{"arch": "jasper", "model": "sound classifier", "dataset": "struck, bounced, scraped and rolled objects made by modal synthesis", "train_examples": 78125, "gain_aug_db": 10, "time_shift_ms": 50, "n_mels": 40, "hop_length": 160, "input": "log_mel", "spec_augment": false, "win_length": 400, "targets": ["action"], "num_classes": 5, "norm": "batchnorm", "activation": "relu", "depths": [4, 4, 4], "kernel_size": 5, "stem": "single", "widths": [96, 144, 208], "loss": "binary_cross_entropy", "init": "kaiming_normal", "residual_init": "none", "optimizer": "muon", "muon_scale": "original", "lr": 0.014, "momentum": 0.95, "nesterov": true, "orthogonalizer": "newton_schulz_5", "adamw_lr_other_params": 0.00087, "ema_decay": 0.999, "steps": 7600, "batch_size": 512, "epochs": 49.8, "lr_schedule": "cosine_restarts", "final_lr_fraction": 0, "warmup_steps": 220, "weight_decay": 0.0, "adamw_weight_decay_other_params": 0.05}
Rows from block 3, named by matrix and row number. Rows with one number belong to one channel. Each number is 128 + 24 x the weight over its row's rms, rounded and kept within 0 to 255. All counts start at 0. Numbers have three digits each. After the name is the row's rms in percent of the matrix's.
# convs0: first width-5 conv (model.blocks.3.convs.0.weight, 96x96x5), inputs 48-71, a 5 kernel for each
# convs1: second width-5 conv (model.blocks.3.convs.1.weight, 96x96x5, transposed), outputs 48-71, a 5 kernel for each
convs0.20 103:121166136138146129119101121182082151149097088106097161095081099118119123150129115149094126112139127108111125157123110125115134112111105122096112106101104125136175138098134105121131130135187153141103097111156145110102124138158108125109134126143154114131093140122146138124115162169100099114127147112084137097104100080132147122178108115088133163090123152174191171
convs1.20 103:138118114138119132121112134104132115137128117137149157158203150129081129126118117136145088104124142127119176128172136112160157141094156129128116112150158187122120130185143146096172144133104132137149169146135106087131134091113167145165146062171129136118157079155128099130119133091096136161123141170176133117142158164155125148092138142176146166097101125124067063
convs0.21 100:164090143147132084148153098101131091184120143132065145077124100128133121112155085110129137118136128130137137143127153104143151081117132126148136130108143111114134128137177139099105139125119108162106174103129117129152115128113132110125209137139117133151156115144147141084142163123091093084152072144056104148104114110092108135106144153091094122141109158107105085
convs1.21 115:131158143133139124081110115109114158123109109104132133137101147165147099146103145174141172131136075172154108094144159149148122182130144137132091099146137133099118114085178161113098165111170112110127143080136151152126155128101114146186109115158163121110124120112133141150141148101083163159134137134112097089133121095114166124171135132128093146140121108107109112
convs0.22 097:105104083081132165116092146115131150090126073120063109079111130146151101114118134129138177161128144154140162160124156127122099119094147127130141074153121106105088111175159115126186145128100106122119143170121138132119125117108121135107130122133131156139093145143122114145089120117097158165128128157110121139134155114127101099093123100128140121104133117126107114
convs1.22 088:132123115142104126152091126129113067136130088127162162147168110101139128165123138120146114138091135129090111092087130122144125146131116095144118092103147173106127142097079116134146134158165132104155135148144123162129121138136129135109104138153088139150178139169111093147150172137123135107120114129116119102188155121128163167112146146140082121076082084105085117
convs0.23 098:088156114124106161155148112151103163119134149104098094099159139162138121146110120130138125133141115133126167161158154117130141134113126113088101090163147137080141163171147108108144149145079122087149129143122103136139098104142140088147109100158130142082167160147149116128121121099118108145113143126141147144143156160196150138120101132113136134124185127124142124
convs1.23 090:109110110139128130111097135136161122142149130166104141094138104135144178096142117142121083136149147106086122136055130144118120092164143130177095095079158127105119117100130110125136164099142135116137156149105149106118077171119111136138159124151111123146132141119122139151153139148160150164142095165137057112119113109104163158159167109117150084154133112116108130
convs0.24 096:107154162105127144140123128117125122098113129140123122120091152147143154162132126133180151111121117109100140096128126133154131133138075159114096114102119128145110133174168109137116134126126120103118115161123138158151141143152124105104120106160149128110060137172183157149123182115205147134126152142129172096142145153108161098114142149118126120120166134113102122
convs1.24 082:126158109122148152120120102112166142123129140119164139117096122126114120139166116100137123158105111095175123111130103109138119119120148108113118099114106128125117120143124107086075104129093137171091145124105102116103161134127095112126121141162145143120159139156120103141133114125129104134091156139139125104141122128139102137111119107123148099151117120102122089
convs0.25 106:111120105150139182121112113097126162131124089111120078123150124123136108130101156133110123117131133143143123162120090172112091111163164159098142148142138102139162129171122055155131160131130150145152083149103103165110117101115101118135137115091106151119134156096096072156109127095109130083097116119115137128171112151163162153131110069117148123148141132138120126
convs1.25 109:123130162136113150125129141155079125121129090089133119092121133149095125137120095137124127131135129121134127113114136134133122178128153142186154116132119145119128109086128111151118078147068137129127120110088130116189114138121120170165155144120114140091110205101126132138088155134129110103157135131150058105089114156128123173071089133136128113113125135130142113
convs0.26 103:151120145081155087140114194120119119103121195120128116115158124136114130129115091144110111111133115149139097160142166132140114124091114133112153111133150158146157143129133151155112133125115173123095125155144097131125142133148143157123114150141115095077113138171128142151155143135108164143139087115126127131146122152138068123100154112135118106161097108136159145
convs1.26 129:103128126129099140134095124129152169122105117121113130080105145152110071107162158128166117154138119136130165161151096071159094142153133142111162131115137095093149115124173183142129177076103129132092152147086093114146134127123115148128115138107100114133139143103132165128105089171097148081142099093166117137107104109114151134110157189103132094126149100095137140
convs0.27 098:087116106100115154121140162090081134127105123092134112104123115122152122126128087116154110108150141120126114109083071117121168159140128139129161129105135109125113096095127176144116055107133139147114105132104084112127150130158112114130070107110121152143144125120109154167141104161131166131142108104117135128130166094122091110125162110130132107124185087107103132
convs1.27 102:147141117162136052109151120147120141132132160141087137164147097130169108142145080170152118155180182113095128100174153166119075159141093154149135144150101148145151180136126116140130111158117133134094125115146162094128117121121121128169146174121115108114094107115130119130088175112126124150143118143156136068133147133139130171148097160119119177131127135129190152
convs0.28 100:143094142156077114161127138173104121174124172113142096134097120094110130105181128085126134117139148141165116157148146131126101110170164150106115174143121142152143113169101176138138126095133146160129154083142114152125116139145121097154164126101144132130112100134126108157156126135141141138147147096138148136080119095146082153172150141125132175102139134132147127
convs1.28 097:122134118118130157102096128125143134130133078119126127181179112144118127147108167105119073179121104107123138102087137089117125139127116149084097142133088142127122121112110093105136110117177145107152148117134109146105133126143153150122140115137128164101120128151166136083140172190118159114086156126138120117166128141116089103109111143120144125146143130161142135
convs0.29 095:113155128147126128124139119168142125115147147138159121108110149145129130133151152106134090148109124105092127125136137158068135107123146120125121102103154106088065095098141125116200204188130161129137064149156081148144139111131121093107096144110110143121128122127115089060106123184102136089149126132147131157154132103158114125155095158122102145151140146131123131
convs1.29 083:120134147127114114149086109102176146140172113140162132097118103103103148121144144140122128124134128123120104114113150130170117140168181113119158095126108135117130131103143167109097122128134105151175177155132122132103140126144113133113140153114132130175136174175131127113106098133159130137148111101109109113134119103107102131135122119139116122132122113134143095
convs0.30 101:132115115099123109151132142151113080123142128136134081152115134146122134129153152113102100129108123127151124117127115143074125114149103155127122116130143113123109134168109167132138132123179148149101101101148082146144145128080068150178114129107107132128153103168089101132090165115138104108134126120133131118077093129137140136131073072140111122126106114131124142
convs1.30 097:132099116133156108111075109105158161108114143123143129156065121087172175113143114074139120110131125115114116134138144184145136120162138144123114129107153118104109168128051120144106119120116104127133084149146146090089129094147132128132132129161172152125130127153167137111132102143119139141133165113151137131104097128128125149157127152092140186136123133102140148
convs0.31 099:145158162114168132150148108178130131087104102110091131101133129118159137136144098151135091112095117112135143167135118105113115134105135115134148128138150146111122087117118123117168166100096098041162154099075083148139148122120122135109096121114110113134137097148085105152105127133110094125100097138110127131102083143114137114173167123103106140179119129133116140
convs1.31 089:108129107140123103114151147123123085136094113139120122138111089118124112118161156168120117111116082062084131101122121155161105088136123137122126123119149121152141116130114118117097142128111166121140093087131163130172154115113150151113140128144120125120143139112130133133092122124114102157158117156107109158101119136127140154133092124141139154124121118099142157
convs0.32 097:118060120108114091128088116146095123121113105082126141102098153123153130126123112147126118103151124128129124168171153183144153141119137077109128143120127122128151113105107141143138098125130118136105136087139166154131121110142158135097172148113095096130117111097134183098199152147184151125125132105105129117099130060119147085117155109102110129109086074097108112
convs1.32 101:133144120113110141106092063111131109159123122138153112135168133142119094165113187161104130143112122116143103132115105071102139128123144114098128125133077128112120144148166102135090118132164140152110162131131148138098134094140144132143122151125131161098080135134125164122075120138109143116089123112136127101103148127133167116119144093112122109115111138162148128
convs0.33 099:131143106190106138112163156184142094119132095121116141120115141141127121144125128091155126119096084088088117114114093103098143143154143128124065139163108122107108105148126096163120150152135146144154166105093153136098120153132153150129142081105149096094119124084127140140156165122129130059111125108131108126132144189050117167082152140114139125122156132142148108
convs1.33 092:106103133113124118157170114123145087155112100159144124183075145115115093171124125144122125158103120110105083121131156143130085129089071047149153102126135144143102102114153088100153145117128164122104161110119119130103080141095107141175136121120124154104145149135129101092137146115177169155125144138140141084103096113103175175161113119121135132154103134104107136
convs0.34 095:131133070216102174072183105143129096114155123116096099162109123105123108137092126110139099093109114147136121089132179128121114126143132152158122124109116134110109151131149152129120108161127175128136138144120190135126135110131116087120119168125108123121140124103122157103111110130158166124135175106130125131168085171094101105128153118144092142131095116133129172
convs1.34 110:169119148119106102139116125109101169103086115118147160131132133118166118133152116111144104140153129108100058143188140117125141152121108092133135175155137107103127144139111118150155154158101096105108138142113046149129106139146133134144127094110104114138074140148154127088100155102151119129105106170135099125102140128170139099101139129158109116105137132094116147
convs0.35 095:106148144112093132177121092133082138135160148117164137177139118132135142122097120127182103112092123120136119146128137111126174151167105111096110130118137123067129140101115142101162113092138164118163129097111132097110132131145102102145129189148118093139137113126108155151143132138163144152118134130111189161108129120140164168172109125118142155132153152112148093
convs1.35 099:124120135142141105148111118096167106121125102147139098066116084125142137127141156117114137129158136144135107097104116137131103099110124192151114119127164126129158141134099151115081122118097167148127134112129140168158122125123141152114119166114103107150141113137128147166077105158143134097101127135113048079102126115150117122104132133131111140164149125111104100
convs0.36 092:127204071146092093114165109076111124111169128128122113124109119098154133130106185112117111139125119117100098152159131124113142126126078125177110120096135154119144153115174127134119122120139163140114140176092147141147132138154085112112107140147124131159113174091161125170116170138158128143137131087148120146113103141073143152114152150141109095135131120143135149
convs1.36 111:144095127176093111108137108132152138117105099137127119140134151079127128086108111155133130083101144141116116109126085108152179150111151071060117151139126143122080127148122123082142135193108155102146120118146096143142092089115151134146147114131151124109167121187182108072107152152172144154103121147134138140133169146171126122142113128130158163147082132124118132
convs0.37 100:181145101141117150092167143118103100140133137196155130140146132142154139156121141158092133147106116131130159115137129134151112092132101141085098115112162160155138140128088145096077149127140135108125137145095116146130136157169138120168137121081085122114131114122130131134143188124129180129160137121132131148135142156159132138150128147150156116124129119156121135
convs1.37 096:082092110088142115154170108113110125145159158120109174147120110143100085132135128106114174202136136159149120108073130129096115141086129148117162160145097100127118128091083122132109170139154131075142120121111111117138127144110107151104112108139124099110108122137115151100167157134144171114121128070095109123101097105128165090122137115128120129102156145190150150
convs0.38 107:139102115178149123108129165165181119091125102156100131142122137142111128126146142146120136111128125142133153141149151120139110162155142123158161112166138163160129090120112146133103145120108073099118169126115104140145122144126115128100120125114131129070116165143085113096174116119143115129121105086105139170123089122126132146170123122119102121122114106094125105
convs1.38 107:126125115107121113111122127121140141125109117114109116168115143145146121150123160122123167149093128178101101117121121126150161131100130132155140160144141138124085107133095144140130147100160138140121099151145172097090109090112121127160139141142123095128144116140144168150172099116149136135146147146118079086141131115158130119106122144123122120110120134128115137
convs0.39 096:084101147130158079156105148114138162168145175149152110107142144141125121123120145107107151121118119144159095134147137136134137081117155122119135124153125124159142136070124131140133121063134118140115119133110124120108100135121140138093097150125095138110115131141130131145110139117126103130122100134121137143124119119104112123110119109124143115167137141118117154
convs1.39 106:104147154111094092146130158117153141154106126096106138113149109172135129111141171088151138162136152152120127142151114111159121146152150135091103156145163130079098124128138160164129126097105117135145146141148102137152152159146133149118159172096149129140170158091142116141130138137139165113117131147167149120128133108128125134151141175106113061116176125119132133
convs0.40 101:135104129178116160095140067176132111135129099065095065116165119127101114164158107122140109149179141121174114112129145125134122115129107112131076150167131114114093105117137083173141102104120125124147158142112197140130123133101122105097124145127155092106150133140108163124120154078145147130140150132145152087105104120151160147068100117127092135150165141105122132
convs1.40 098:157134110131082132128107114122096150104080041125142183126100127098131092153164130102151120133109078120075137131137128126140113139103129085104155146081127120140137118113128135118149135158152168130131156087123068130113109116102130162140084137093089081094143150137157111122137136139154170127110125159137146129126131156093113136130129115108118099148128145137125109
convs0.41 099:155093131139101132183108113086118154140105053144152092143100137124115120108095100155141108144145119117136124147147101133144146116131130123128155121119131124111112112129157141181082120133175111157119127161090091143138155163127153141069163144167157123144148146132166106104097128092092076155124146084167133170124122140129111169140095155131079095139130142106090104
convs1.41 090:168113141121166093135117113131165137119168151136090091110135126150105148105143121121151154125115118128107093057102119138164134102088125134094100107128141149159120112122157145118079090125177113127104066104103165089095124077129139117076128133129118100136130105107131167155136088137133142153122137096164127135146113125160104143135162131114143189100101109104120167
convs0.42 099:119146119137104151134117146114156091116118115143119114155138138139135148137083121124139115130121141152179093128101105100121135149122131098107100138110089134159115118130126139148101134112127136126143143147073171124099105137123113124121161177098115089102129159107153148154111132090135102181138126118148124111136097172092132089155119115132138150149129124152117149
convs1.42 112:162115148139128121151161155100129146095100149165127124074137159090105126100134152148130099144119147146144161148113150137163162141170113129113106181135156103102135125106107094116110117163075123155069077114099122091127151123137106142143126105143100110132152180130115132142155162151141123110126126145136110101053107123169122115171151143120105076092105160136106114
convs0.43 099:166137093108123075125173143147165102140170124137120122113168114087112100140123148110103158150149134145134129104115170118120135140120147130136098143189093167149119119149108077196075149127114118138075154153113125103132126125130169147090084108160164152128140135088130101139148072150088170121148124125121101171145135102151132105134070127094100115165080133151097121
convs1.43 100:151165141138102092099133112098160149118086127096138082113096143143093120102105147102172140196115152125132134166105129126139173134138169123155095122092098103137124102118144135154110097149126136167160112165146103134141148147112119085123132160136135122120168120135135141132130170140178163128101170135125142092115113092188132126129154145089112113139120113124122116
convs0.44 098:102161065143129156054158087122110129127167087159156105192127144123124137136161180106151130148131164114140170154132146127105143108102129090120130123148108164107129101099132126112149123120105116111145124155083108135125107092140139111093102154134095108122095171113134192109119135172148143165080154108153132129150071131109148135169097126148093121131131147134109160
convs1.44 126:160115150125138089155121130111135139135083095104082109114137121125121116127147158126128108095113150138101131122103100103171178122130154100107121161126153103109128158149134116091159143168095153113117116140136127181104113123134192168133114108093103130138159136169163124090131108120157136092135122136136113104100157107154100132124117143129109156135117151089123141
convs0.45 090:098151126163146138125135156153094099135131141102145079148171123118146154172120150128146155153122114146134115121133133162090134132175119145122092160174164109141134149114078120129143154142112086125149112119126119131154166115091115110106090073110112166095095123100090093131119104108105091102080146106103101119126103083125132090122179108118130132136096099121145156
convs1.45 071:099129090087108132154130125120161137151132117144130115086145109100121153126159122123118153099079082078126104121105099165096143132150133144183156101123109122091137117113098116113125127117110120130138136113159161134158134130128123164174134155163153153148130142145138122128167123134110124159122163155159163150148118095091121156124149110112113131112107105103105108
convs0.46 101:169131152093133106174115085110135138140119135162130175109136126130137122122147105165106144139122132130112093141124125124128130155078129174109147132156126109156181147117100114160118129132195127150156101074164106123106133119146148154106162123115123133165157127143180152100142127158124080121187134158112128114114184159137151125159124149105178146108125143159121119
convs1.46 101:106135093148125086058100159160114146160145113125114098116162091117096103085131101119111119122135134117124145121094142129124133143111109120128081070176139126102084138125124105104139146127167133128126123156164149131151134149151133160128120120154142118095120127139147116113143142173138132128122119157118151113109098126118138118153137108110153156069143136106096170
convs0.47 097:114132110094130150132123161179114104108129165126138109146160127136139154141134087131136085111112131139158149100135154180098117136144131100107154132107127138092142133122164170127154136126116109155143150132132115142161113120078136130138166133098077115155145101140068160138162077118134101121094097083135117100129145168163203101135120107108137132166104088124123118
convs1.47 090:129128148126091067102146104087154101067143089183130111063082134094129108120130120166139091125144134114082155133084078083137114124173096155131137131133140122155104125133126137085118143129091141175138178159083097128121143105114094119159168150111105123104097146139137136164128133104125106139132106125140128118156124100094084109114184134146137099109143152159173126
convs0.48 107:091164134094166181058106166169118147066123121139152188102165124110093124129102121124139182110072075103149125133123158166132133100149152083107157152145114145135122105110151128137140106121135120109127036151132115122154127104104127134122133134141135111127101161161156092087115170106163100113148104098048157150181155123120088097124153117106141083137098145131122108
convs1.48 114:169140110145115116136134156086161123115141150112111122118139150150164121125127100154142105183175153104140139137142128127151143124166146134097084110156119126132142155149140161144124147163106152112121179147133115113138146166124150159141123137106134154148129080148184149106170091158117086112187114180196096128131166106157142138133139129129131107164141108120109131
convs0.49 102:095107089143189091097149097131126144102135142056089140168197131139130111096085150144131118121125124141154132147174143174092104119128123099100073109114169117112095141128119070195115130141120132144092127107063150086113103128128163157132119087131162134112163084097100113111042136067140151103095134135170096102078091140128091078123123130110133160185128109129140158
convs1.49 096:112113123147121123138172113101113160112134083135160152126135165151179190120180112115156191067137098108145131090064100130125139096109139123120149155104141121124137123114089102163169090130098124127127111121135131131127137115132125100110113125150135088106096153170153134152147146078152113099125101141134156170125127155100091149140145127165136101113133110137135123
convs0.50 104:094098152104130136169088151069084142138124145109100182146110116113135147120127144096091122114150153132140127144148115126072120146093142137109130075133094114104143126104121139132115114131110124096140123139110130112116173141142143155128137116104104141146098138095097120183126148111091154161132133129154156101100154135108125144118093113112142118128122153151129113
convs1.50 105:155137131108163152075141154153137163141134110127110125131129116149149161132172143105144169122098155132104117125128114124137156130092117141142109100137146143154136135105116102108179143115142123099126127133166164164113103134129143119111131154117132136159144120072137174171150113150102163115155130150078114140093122143098144168124097129103107134118163124137129165
convs0.51 098:143148128151144151113159142133168161151121120131120139125110143133143169140166110129113165169164118097147136112098126116111105154109099097090113138124158197153102120105078161082137111130130125120114136083140112103131131152142153149111065101117163111163141113134115195068139113147154149104105146135103132117126148111112167103139107139153119128153141172146101105
convs1.51 091:153109119094096111151127127105117111146125169084102107136160168153141119120145111102145125125214153162151108086126143158147142132139120131146118128142062086146152135160162146110116131106099131160120140163134107188104152143123138105141151106092116145117113148142135101159106136168120162147105129187111081129142127125134125131145114114089101122185128139144155128
convs0.52 104:150134145103121130110078121122126104136134127141135159113126145127117108127122128146147094136148156116113128122121112142106118145168095110133119117150132114148125081126113061200147169156136079153147110137114163176181126091119123157157150104112135145181110159086124125153072122115174099125129143151095132105125130136214103135164165170103116106111113110077112128
convs1.52 097:168126141147132124095105093163127148147147117122139167149107142136127083151070110162108092151123111106123124084101161154107081111093130157143115116107073135136144137100139081096121153143124128102153161095107148110138103172150100166164136139134171137139146153188148157137155128143146162106133119157173108146125116155107111143096109122095150141148133117149152155
convs0.53 092:148147139111127146125083118109166127111123096144138143135149159102119123111151116124105136102119119128146162175122182100130112144128185139120110132138183134133143086129139125136113153148158122138154127161123085165129153147121123097117105102114103114097124126148141134133123144175119157090138136130144126142128105107130119085153095128151141112122103152135116112
convs1.53 087:085079114094137086100106059117136107153139138119135100131114141148176151131144196130113130138171111155137123137094111151137126139112069172123119117096082107162131096117133150124160131094134118152124147117213149107122153152112147119151126141131137155108088153163132106116127123136137163104132118145102098105095129145094110100161151145105102109092137114151139125
convs0.54 100:120180124146134157144121139149152125096117097141134097112185085108127092118150108106146089146123150172178118123076103117067113096145120092164164133134143119162130141163131100099165147122180150151148091168143123144146114132146087118116151161138116156126129086133142180095175149089124093113150170106146119094134119101162092110094075110121141121141141122147107094
convs1.54 100:153114100142119098117107118113129110150167140115097087102091128108157096096104103138130088089093115105112137130136143146129134089170142107116118133109147166114094112127097130146099111129077120125090152107114112101117133090110134134140108120123108163152128132137139137132088080158116075154134135072129148099147143148139119131093139127115120120147161156139129116
convs0.55 100:131133118137131091149120081119127110096085109131172162134154128135125141133125154121132143125147143135128120134117121133124165137144154144108136135100126141126180138130080128056117091152168106124138146104092070072131116094077119129119140110115134138156106123115115107129146084139161122109116150126134097099151128122140108104111084138107126127110133139134084113
convs1.55 095:136128147137153127116157112132161102153125106140130124096092100157143152188100149123119153128114137154136121151125132173155150156155132124136103128068126147139121135132091102143149102130152142090148088095143173163146148155133156153132124158106148153109141109144112108126157131131137132119146125085116142122125101097116145106096154104133136143170085089146172115
convs0.56 108:123096178181190121147109136107143126119160155121105105138094184159121144136129139108117099105097117101088126122105119124123138098134151128140121096163130128138133133128126114147156114115087118118126118127134135079115145113138145135078106121106100136113137110106127127174079131176148133076084111146163096120128130131146163123110168104102129142159141153149167127
convs1.56 115:132133121115100108117149129151134099122132131161133122128120139149102100117113124106108158127137129160133153131131094127137141116128123125132127164146146104114099060152087112137135140126124101135169108123121134122153148138121135137091098177110148139140141154164115108125137090130155144149126150117128156146109133111090085126138157118113127125122106136141110082
convs0.57 101:104108134111090111127091110133159148168107182125119107126179155157128131158092135164135111088119124122117106162155130161106149156104112143171151105105101134158155106150156124155133136150103120096094138165173104153118097091147117156164145161109111134115107112122080106145119096170074168116137090092174151150132081094127095169135176100155122141110107133129136120
convs1.57 105:099172145185161138171118096112101096133122121101114127125123132122121120160102128133112128149165138118152143105129103157146114150121133131143127121106063139146119130122127146109118165083160093117112126110108135142110158083156092064124137143138130150178134156137138138130151133162113110111156131158119112102140150161123159122126085137139124145140124145117115119
convs0.58 100:105148108107196126115146180105139094105138132169147164098178132107120111137130131149063167092119125107098169127127183097158105147123169151144129096137151150104134122112138107130153153144169139136125119139097136157174138105143171107155146166150122163102144098113106136139137160117145166127155136157076137119142158112135093154188061120153125111157101129105114130
convs1.58 107:122143116132111133111150122162109135136113098092129135090074126114144129116162132074126133170135095097085118112129102107123165147116153122139126149079127077130133115133098141139129092161154126133147126118118080122119147175079132131108139127097181112091145172158115129096145167137172143066135150138070129131120136149084144117103165140167147132149112116148196143
convs0.59 102:100053155102117091119104165174153106136098153112053089102123139111126162107120124105144104112122123129152118131155110128127085164148110149119148150131129099128101151156121170160083120130116120117122118126139129127166144114135112133165135147163115129149126157147152100140107138141129151155133127100113142146126140146104133143100107123112089130140108083106101101
convs1.59 099:131181151151156138141156154069125142142130094115129113166168120164164150101156162136143115136153130076141089123119115091176153122145120150128117112153136113113093089138129150095108151129119167159143141120141123102160132118141152103153163116114131110108082126091117146113126129118095165120150093133126091140137146182155119125134128113107083097127099113117097084
convs0.60 108:124131135126127125116108103102176150130120123123147113135104157137126166169125127093115136140146137122125154144087107134144128125108131113144137120135117095193137115144090135101139165169166183129090152122098095141130145172130178153155150124138134171146153119130159147118123113120114121141124140152143083122116109152141155096078177134180138138108121169138129134
convs1.60 123:145130120136121140123125103134105152134177098144118126169122183088158127154123134171133131148149132171144141122134121176140122100155105092106128145127104153137132097127104120098127116107116127108124137111116124108203179145112099147170151122108135101138146132128089165131085154103152133121156150122152137089112109128111127127146129129166171160128113155148163170
convs0.61 095:114137133146176175129148146141121138130107112117063121158121086099116116114166043102110085143149147144149120104148094106118152104114127107118137126127175144121089123111120125105128095140187145110170153110121122139090183141133136147138136130132135165149145162142137123148175109100099115158080145134104147112125116116083138122136091144139080107142168135128094109
convs1.61 090:125129094152131095129134109105098195144151151162110102110163097115170108090162173075142150121140109113128125119133119150164124096082123121115152118138156122114108151128111154144110095148126138099122081119105131094109110152121088128114128123163111096093143129114126100108090106156126138106096170135136110126121132122164118146165166135115104142123117095085114175
convs0.62 101:145088105117149126113105131059172106157144114206144125109145128135145166127143109130150115108110117107141135119132103112189149173163118121134127139119115165132089163106167094071124120165196118126105143132105120107128169150151122145072123106100113116131099152145104116121172142107117131117134113123073113141124146098179174106109165141157125111130153168135116141
convs1.62 114:150149124137150121121152102075118141147144188103128131118158177161125124129139113141140114155143087115178092096142111146131105140143144090153087095117107141140146101115129167151121116132167125131130108110145128126092198137111142093111154165157147161147130158079126119134158132188124137119132134119117114119136137135168088119164134133143144159122119121145129148
convs0.63 100:117098123086163145136120118099114124139116142174153112130155118127117111092119097151107117152111100123109122124105123123140136138135126098111145141137137165160097116145079157095137175152113090103155123104139083097098140111128152132107099114083092103154169139116076157156143105178171111131119125159134120109120162095068146088188143139168163163159149121136145121
convs1.63 085:163104113069120150154084143138105124130147109139122160166097084091134161159124121152159142104150133110102097118126147168132137127138158083106135145125137088084087103160111107131128146134105142122179101112113147152136093141159140120153113114116130153151156171154121123084094090102096079131122116116110159175156087128112139190155147119099129148130153117082114146
convs0.64 094:100137109130105101136142115142149131123180196175147148149136141122124122134118132140135145138145170144121112124126110101086152132090079122117059105121136106143145132139130130132090131126141144109120118113136164150126119132152144133166129081160149132098165100143136196146115134158158131150115138138156094087117140163097124104148147151133117161166143147132124122
convs1.64 102:123129162102143124123137158142122109122102069189141155123105139166119097129045101142113144152161130123157108142142097145108120165094145167156137124163105130154147174118140162142144124095127106109141128099080113150127108099122119107137137130087129124146115175135132099107123165121130166107061149156136106153138088074099138139114120135121146104112103076121156144
convs0.65 105:118137123148113137117141040171104147127121101162124173101085112092147104114149140137172167136151132143123148131167129093095139156094091112130125131082117126083140121149141124161073147134155118125099109112117157146131111127096124150148150130135114135134105125146150092083108140079202111148157122109120090148134119147139141135134097134131151139120130112122119144
convs1.65 094:139180190160128194109164134080144138095130135100137085159146120103134123127140135105101165147139139132113099134133101102146179151130153128159120143134071153094106121107139166111137088131153113105140139133152107151104122129158065127110120112103137155142124125136106161179123151119140109125121122125136092145145171171080115118136121124095138112103157075119091148
convs0.66 109:123140124103161118148084181086149111101110162106103150079110151124132094142086146147120107149121149131101154096110134132145111166137106151158153088160118113110111100120159167112138169146172135144125131124134141065101112139143125128149118146100144105121143151079171134128167100137133166144124149144126159182138154168154117198100101141135148098137105087094088107
convs1.66 099:168137147111142110153102133131129125098133112122093162118141120114144121123092078123101130126117089127128087125119146123097135122131079113139092114109083126155096072132131144126105146117119123171155112152097123110124165103145080116117150103107128115125166136098140089134106072091097164104163104136111101062085128106127130149157131144079091096103136117149125112
convs0.67 090:155134134125125104133145105093122119156131119175101152162105160122137119102166173142092116138121135140138124118063096121112103140119170117141103123136112124131132086147146123171119102140112090083116117083097113140141152133176134112130126113113092113113135144170160116122178132119128165126180082125117117114102096137084104130130106127140111124127101137132129139
convs1.67 073:134090075081101136110171139158133157120109141099157081099119117104164202186128129148119103165130114115123078146100088111118107160122136133148122150144131136133135148114138105086109117086126175174154079079161129161123135131133150124154137158093144141150143141112150128107137157127098164181167125176122153175149155131119135141152116065103104126123106125121111089
convs0.68 099:150142161190112108120133109150133142136144145163143110151127123115115107125159188152145152115116108147138143153131151135119162150142162107093107136140102126121129143128115160177163098123148140131114117167163142177115139153126101073126159179143122121106074148155103143134164132177176159170180180167153105125144140147149173157170121186179145124116166175156126111
convs1.68 093:123130130123114066100085118129070091100112124091132142153118124106122126168104090086095109113109123104067139120117109112142139152114120117112108123143150142114092125091094097096099132145120133118096112107113117112085121117115145129109089134087109110126135098112112107102110133107123096164125099134123138129168163125096099120111094119117149185154141129146123166
convs0.69 102:130135144119134124134160118088104127088131134122148173100099138124149157159136093120104085141106134107130114121145126134161166150139134153157110105152143117153106126086219149125153124113172154126118143153124137088111142126116096162141161124175100137110122114122156164136138199156109125160156139153114140139152129118135183136135174126128098128105142105130135101
convs1.69 095:131094103130146149095123130123098143110117152137108128131151114103081086099181115081115109128092093116115130134136133102138148107131159126121142135109107118130104121156120118149088083157134114125093100145143116111095119137144142123099109122110106143114129096139083107113107134102187120122174191131124107103099120144112105100117130117111127119134126113099132139
convs0.70 096:105179163133142181123077127144095138120155130144154136154161124159158141124116141116125112163164142143146126132128136102139147162145133099132117094099131127144150127081135062149118151131139135105143063124080111127117124133125103132132132117092111124104157084118134140142125140162131132116106121148143116068105098124102145116091054090119140129138131101129131136
convs1.70 098:124095156116127140119115101113139142128158099132161127120078158133159075129063101169124114170091144117110156116149124109114147169159123124130115134168098132153127147152129111095101129102122158129139153101068159126121122130098086151118124120126157099114138104140130121138150178127132155105085093130152128126119132108145123132075105111133150152089109121141161119
convs0.71 097:100105100113157133115134188148142135093124100084108144104119104129144107156092115111104071130118134140140159146147127161077119124117162119149164129108140112157126115125140117166070138124126154137079111147159108104113107092129114148193111102097105124133104157194162111130069156135152122098124104081126127123112089084061152166181136115123124101113166154139133090
convs1.71 092:108150179129120129116108105093171143142163139117103120175166143190096114100132115142169111173171180141148096143124150142124118172138086181103117107106081073135135113119144155092135126069119139112134143131147140164123104114105126164126108107138171097129140132122142110134161092088126128108176134166187095132129157159117135119104132099122139157107138070087092137
convs0.72 104:111138116099088189156154132207161134141104129125127108156107121147134112110071120122108116144144121129110181142140106104109085076113123102091114145123128128173151119088114068141105151161136137126144131112089186108128114104084155153113109115138117136104120129126088101119079097111106148144101120123124104099114129117099069122079093131135108122128112110113082090
convs1.72 096:122142127102113114113088142106122084133114120139153135153099139108134133133131139161129153145105131115137137105084133129154137143134113175126147094092089121165166164156146198121180066109120135117172133107102127100194144164107134159126123158121114154100145149099088103131123149104112107140144118107112157137133125138156123157180123145143121099108113149147142132
convs0.73 099:108126156131119135128134073117178150110134127154160163138111181160159119138121153123093137115112120115106079079105120127156152185143160122138119099143153110116122126125114126156128125114114161173084090110160158113149105100127124107125111149131117171137113119113171171188119135128136178144129140189123115105140207150151109174165095149130152100126130150140128096
convs1.73 091:173188129099119118116117117179128119112138092079115144129146114132084078155129135118120111146121113122073068130115102115100153144070122115105089145127146108117132131113147091119154155125079121119157094097140125090089142167125122149130105124110112097121172098122121107112121157081113155114104136150147148139144150118108106157103154109115141175223122117127132154